{"arch": "tdnn", "dataset": "babble in 24 made-up languages, each with its own sounds, syllables and stress or tones, from a formant synthesiser", "targets": ["voice"], "wave_strides": [10, 4, 4], "widths": [384], "mixing": "cutmix", "init": "lecun_normal", "optimizer": "muon", "muon_scale": "original", "momentum": 0.85, "adamw_lr_other_params": 0.0022, "max_grad_norm": 3.0, "lr_schedule": "cosine", "weight_decay": 0.02, "adamw_weight_decay_other_params": 0.01}
Rows from block 5 of a small sound classifier, named by matrix and row number. Each number is 500 + 25 x the weight over its row's rms, rounded and kept within 0 to 999. All counts start at 0. Numbers have three digits each.
After each channel's rows are labels from the 100 clips, of 14848, where the channel reaches its highest value: "strongest on" is what is common among them. Only what is clearly more common there than usual is listed. The data: babble in 24 made-up languages, each with its own sounds, syllables and stress or tones, from a formant synthesiser. In brackets: how many of the 100.
# conv: pointwise conv (model.blocks.5.conv.weight, 384x384x1), inputs 96-191

conv.285:476508480504523489478514462511478468523469487511504504539458516480517484512464502525484538524525461507512456529486508466490474486489524494492512508520509508494465566482479510479488498518476466516505457506518507473481477503508465525480446513497535538511494534533520511496500502514437487479
strongest on: prosody: tones (87); voice: high voice (61)

conv.315:512524515481501483485512499537505517515504487504495524488521476476535507498501474519504493478517461553485489464506514505487493544527463489497513453469519497469510486528491508488510524518529514493497454516492484479516479528476496473512474520525524492493457500474485498517516520536494563536
strongest on: voice: low voice (52); clipping (48)

conv.244:553509530503521513475511506493517540473478511479488496510478524476519489514500515495485489520500491509498507497498502498469504486503485482477499489488495485486458494533480468482518484522498477499486513454516557505528456499522502471458501519482468511495541499468446491533500514484504513509
strongest on: voice: high voice (82); clipping (33)

conv.349:491512558460497468541535466473485525546487502483513513492485524486493505522481506461477503493511545481527467524454509462518527472471482511487577541533530555507520500553470516477489479514519494499507527504478503505519509490499515459510511511496515534496500471477510460514497495524488503510
strongest on: voice: high voice (82); clipping (41)

conv.277:510514499512500500517509475537526510514463491539543499514533458544467495509510483541525488504483479541486495460469484536498546545511504488472507518480480512471551466468539500522505515512521505463507495503499522510485508512513500527462446532497490519478486495504507486456535541472491477507
strongest on: voice: deep voice (77); prosody: tones (61)

conv.200:533509494527472487502479492517509512513459502489509486481465498509517473463510487504491501511520481553433484464491462494507486468518512494525527493479500487474549526504473485522460495505478448529538519516514539502490511485477487496500474513474482490505511510501518512460538485477512477474
strongest on: voice: deep voice (74); prosody: tones (58); clipping (30)

conv.205:502455456512496491518489479519511510493479520481501502524527492481489488500475478505497469515452480522462483474506508503501524465504540520509483446473507498436487556510489473498544470500507528509483425470495531495499478503500513504481528472522512486493470489526498498489473484526459453455
strongest on: clipping (36)

conv.159:535487503507502517479471507484528483454450490488481498513491515473483523498439535556530457515506522469508480510493459504553485473463499502526491508482540545453458496496486461497528501501502487482491519476533486480545488545484524486550553527524497507528512508469534486512491479495486511487
strongest on: clipping (33)

conv.176:513460501515519508537520520535533483473533506504522459518488494469466528483473511526479509497510513545488512462537498488556493542476485498496524483479550526478498520490489502496513480525487503516490486535498494520505491502492476511498496526550561522521527451498501515465492479489530462479
strongest on: clipping (38)

conv.355:497514500529486491559533513499473547451524544494509465497477491496475493509512487499508533543504496507494500498513508496506485514505529518536540523508518472517504525463487494525503414519559471490483477509444523471495484510485489516513488553494535520513519517481480515525505497512511491536
strongest on: voice: deep voice (78); clipping (54)

conv.31:532471492544495503537506491530489497541567488498451495484477515501501521491471444512479509513489470504474491501485512513464560451505491497487484517460491478506508534502468549500532511489499546508513505523461471501469472467511487475503504513508488499521495482486494486537487524495560491491
strongest on: clipping (44)

conv.257:544562531520513516492520499460490496496516504467463455518520496472525483512541493466478492494494501482483494530490514496494461494480477540494524498481508504459530508511529528482559544457523484469508465527492560501518538491522496534528469469472477524479530482494516464496493488503507496492
strongest on: voice: high voice (88); clipping (37)

conv.234:522476492496451528525486512483533507485490484504503486515522531479516479510473486458490500510525520554483485517456482479490466526480527471493566490518498484481489519471457488508455519492478514496498475483517518514512517486487509536465513486496516435443472519501522486475536507459499489506
strongest on: voice: deep voice (61); clipping (30)

conv.215:540491475501479521519466502518506518479431533520495465491477518484509491497516496460514543507518483478517478527521451476470497561466528533495505500525448467471508506517497473499525472469503564478526518497515519476514497530521481542486482507488476527497508463481522454479491463457460483536
strongest on: voice: high voice (85); clipping (40)

conv.148:485447505494503541498510512527505519454493495509523502517557534477503520510489511443493515418495496530499508503496468539501489488492517429489492475477489485496522548560495462558524478516513477501495518530499528507506474486474485465486486485429518525478504469521502471506477443485455497511
strongest on: voice: high voice (71); clipping (46)

conv.310:496497524488480522505467463524481534525506481544480507557481465476495485527480515481514501535518453511519515543530502495487516524486567480505509507520486534461496515496505523501505453528509495511513505490493491482469505478495494514476473488471555493516489535474528463434515456495513555508
strongest on: voice: high voice (71); clipping (31)

conv.36:488476510481525499501478476490520512485498493488485497521532554502534485525481542475485498463515526455505466521523503441526510471510516525499493464502496469452495488487513500467518456511523471505450467546516501496460517522435464506508473487505498478511519529477515495499550473497477480499
strongest on: voice: deep voice (96); prosody: tones (72)

conv.32:498494476503501500515512504536481508475514475566492524511530530516512468511484501519500533483518489473459473560475528451514504520498505520492487477492495487523527505498460488495478467515518498465480546522483488494475488467486503528460522561517480485507484470511470507494508508500498520526
strongest on: voice: child-like voice (50)

conv.318:511498492507492539490482497558516494521521504472500540502492485498489466512506508493456510508541541511511476503529467466454500497465484436475454474474465499485524497536513518516507511504534526483497502450480492484452507511504531537528526518496528495527498493454490501513468516491496504516
strongest on: prosody: tones (62); clipping (42)

conv.57:523533511511503528496460544464492520513485487503541503491502433493477501506511489507494520494544517494512478506490521502463500502523495562530488494526481537530462471536510480522494528494490493465501503437494486522508534500539549530538503497508472463444469493499480488518498481507491514442
strongest on: clipping (46)

conv.324:470538523534506480498497497507487575472542489520518519516487508469546508528481525514516497499527495481486527525516458464560502455483524483526465477494541492527502559544541525468518466504493509511547537512493485499535501519515480531509500517457497510517457533500500470492504476506526504454
strongest on: voice: low voice (76); clipping (31)

conv.140:482479505528525474488523506497460506490509488527494515528453471495483476547521517510471462491484478483466493477508501471494487498457537517540512480494543471530512492515485525489500515498511484530475477499514504453516508435515509562542471499503490511504482526444424488526529493484451468540
strongest on: voice: deep voice (79); clipping (44)

conv.81:490490518474559475498473520513488470481504501518495510490497474465467481526523500478483506489499521523499522496539534515474489508539493504516454542475468535515517507530454501480488550480530530509540507481511541529431489488524499504497538504503472541509478504473490488510506447484500493543
strongest on: clipping (42)

conv.65:477479478476469447510496429550524582542476508514501551486504497495483498475487501486463485468501489482539475497474486493467500473495517506520541479464479503478499523500529505531503514512474472488510498503534513492495482508481495494509524515479546528508490511477492490502505483494515485480
strongest on: clipping (34)

conv.366:469493474543495497531513440524496503489504508558504509500544494502531495488513504462504475499539480495477494523485496467537537473467482474472500530523487483460535524475511475480526467525547480500525436525488514495498545489477522487517493501485497542470498468487491513500477477484455506525
strongest on: voice: high voice (81); clipping (43)

conv.300:532485506471477548493515503503493503484518489472515496517489478510477558474511522534484470523543457469496474510468517511512535477492476484499511482505504504535488445508460549502532538435512486495489522554498508474497480445556410501488463556498491555466483474480500534535503498497537508441
strongest on: clipping (36)

conv.44:504503469491497471484491503523483459491464486487499520511495530470521533512492524539499523466502506477503493481486517521495536494479516513546465514475513506496479513489525484441528482527434502476455471501513503508526513448501504506502485480487462484491478505468489512525505514526467476494
strongest on: voice: deep voice (89); clipping (43)

conv.79:527544482468517456462522501470466516513497498445491526509463512480467504493479468469490498501508501521494507521459492469484541477484517541503456467516537474464494450520510467475486501498526526475534511475514486488535462482476489470513467521470478510471518515473497532482531507546512506421
strongest on: voice: high voice (88); clipping (34)

conv.102:473534501506462504491532520522513521533490531477484520474467485551489445507525497480454495456556513513506501490482518507495501475483543474511503461471466483481539482490477479478481454512466437490498463526502540497500514489550513464488513502471530516537529492509492507481451531483443512507
strongest on: voice: deep voice (51); clipping (41)

conv.217:486469509516507475509500491548514439470470478528468455488494535520455495537515530487464477444494466546514507480497519444497482503458538520479539466451497450517473514481483485493503498521493515520500485538515517478524519464493515505516491504472489516476511542558517478485523494533535523518
strongest on: voice: high voice (71); clipping (30)

conv.14:500483479484482489481515517484453484529491509495535499515510475483472507473493490492464470491527518487462462521514463519503471470490469517510497532507535475518542495480482479515467493478474491499509486483504513450497495497443505482477472511524526493485492502475516532466555470545484515539
strongest on: voice: deep voice (75); clipping (52)

conv.51:531498487482479468483525524524446486467517460529507502491461469495522515484506487517466487510520506439525521515504497513463524469509487528511472511510522453485493478484446492486500506491440485500520484481490482491503478489507536473476479499507463502484509570490508531477506469492530445481
strongest on: voice: deep voice (99); prosody: tones (61)

conv.356:466473511528465509513492528458497447487523503549484541500508501489519515510499504494540502533531525531525439499471500505488543534495495494456507525487492448512504454549471531488495515527476463508508494462496505483519498476513460474548494496529550503478475548474486506499488500522483439511
strongest on: clipping (42)

conv.279:486508484452556536504520480477522511448496498526496501483542471503493515470507516499496542504475471472464521456492466457443500488524507493467451525474500539530503476481490445507452518507549491447478469526559472447505475515518471504511453500467488541493441532495483473487472506525484497481
strongest on: clipping (56)

conv.169:464470496511495500496491523510536513518491494516494515506486505471491513513507495488532516516515499536495483544502532509454510498472498485511469481476457489506559528465487492488470482493535471495502524491482513509500445538513482495504475459502445514512517456471523537584531448486531474530
strongest on: voice: deep voice (66); clipping (33)

conv.247:499509472517509449479520473498481522452527497490487524500463486463472488475516485501494490528523470508511505488470511507465505500459528530533501472496537500487485501526530468489481465499512490469527519499548486494521511507525472542507476537473473483471472484505507540469488483496518483456
strongest on: clipping (32)

conv.203:503514495484500495463505488535464482500489490493500515482474540512476508504456522487533532502532511487469528455493458529484495479484485477494448489513474450485521519425554504486491514496504483477516499504507521495503471493540475548456517484513522490505542514509505487511428445475478495496
strongest on: voice: child-like voice (99); clipping (25)

conv.245:538471496463474521495459499495482508513466486502476507468505491509493501466542530529521469517486493541513546480529455503537500447494508435458512481499519495501518493504521493495543485499507470469530483494503541487463519489515506505478502513490473516508506508448493495541495523485502483471
strongest on: prosody: tones (59); clipping (29)

conv.272:486462505506484482511510544452516462474490556524501475503537504469528485534471484494486505499527477481513497491507486525480521519508500514456486475474513531524512522514455458554475452462506514516545458487542518541503465528512509492550475506453433531532494512497496445529512483551481507521
strongest on: voice: high voice (83); clipping (32)

conv.312:510536511448463471491521534503515492493501494516506483501530466501486495496489485565481499488491494497525476506489494495515517471477534487534483445511515478502463502530483458483503500475502502513495503491490502512522487514495502487496509493461495491555499507503504441494493462455476522497
strongest on: voice: high voice (91); prosody: tones (73); clipping (32)

conv.357:506503496522512512472500536458513520472474492445501504502465536498507497558473489525483542470518483497484482472522520515480480484548525513504511500488484482495491479445458524516468504575539532479467531518471454470493473466500512503490553498521488500515506513474498488501560483553471493483
strongest on: voice: child-like voice (85); /tʃ/ (56)

conv.194:547484491501504465489501502479502470521457461527483493482514531477514558520520509526472451531510523476508494490510568515488537545522499446485466519459510494480453480534502456473496514468500487518497518472491506488459500536514513488464535525528510501493455497518501536501495469489497506484
strongest on: voice: low voice (74)

conv.212:471532457539527487482500484539492520508482484509501550507507469513480472473493505504469477528509512447477528422542522490455486486493515493458529487481505507493513485461485538482527528515490521492513448472511479517478522512518485526476525485459497516427480517503550520504501476492533511544
strongest on: voice: low voice (75); clipping (33)

conv.287:493554474496468502509520500493495489500492519500479533489477492473529492518491501505513533512481525459506499518483503452514510570490521546476515458511530490477499556466514541481502519477521523495514485518482537500542523543494476550506502483543491520498487462448478499478524496529519525469
strongest on: clipping (37)

conv.286:547511526490460499493502502517462493477455508510506482492511475528460491485515532542470489468510499530501487483492525548477475461445519484541487485508499495492502484500463544525463510459454492460508533495471488482480515484469503463481463508525503505507491474489559532485487508510439507479
strongest on: voice: deep voice (75); prosody: tones (64); clipping (26)

conv.238:497477506535481508519487494505461460505523509537456510493511519528496441451492493522497512505495487490509503524510479480482497493492523517509500529518473488498493488502528480503476532522553508489500507454473474485501524519520451515503493508521492493526527487467487519509541460451520475497
strongest on: voice: high voice (56); clipping (32)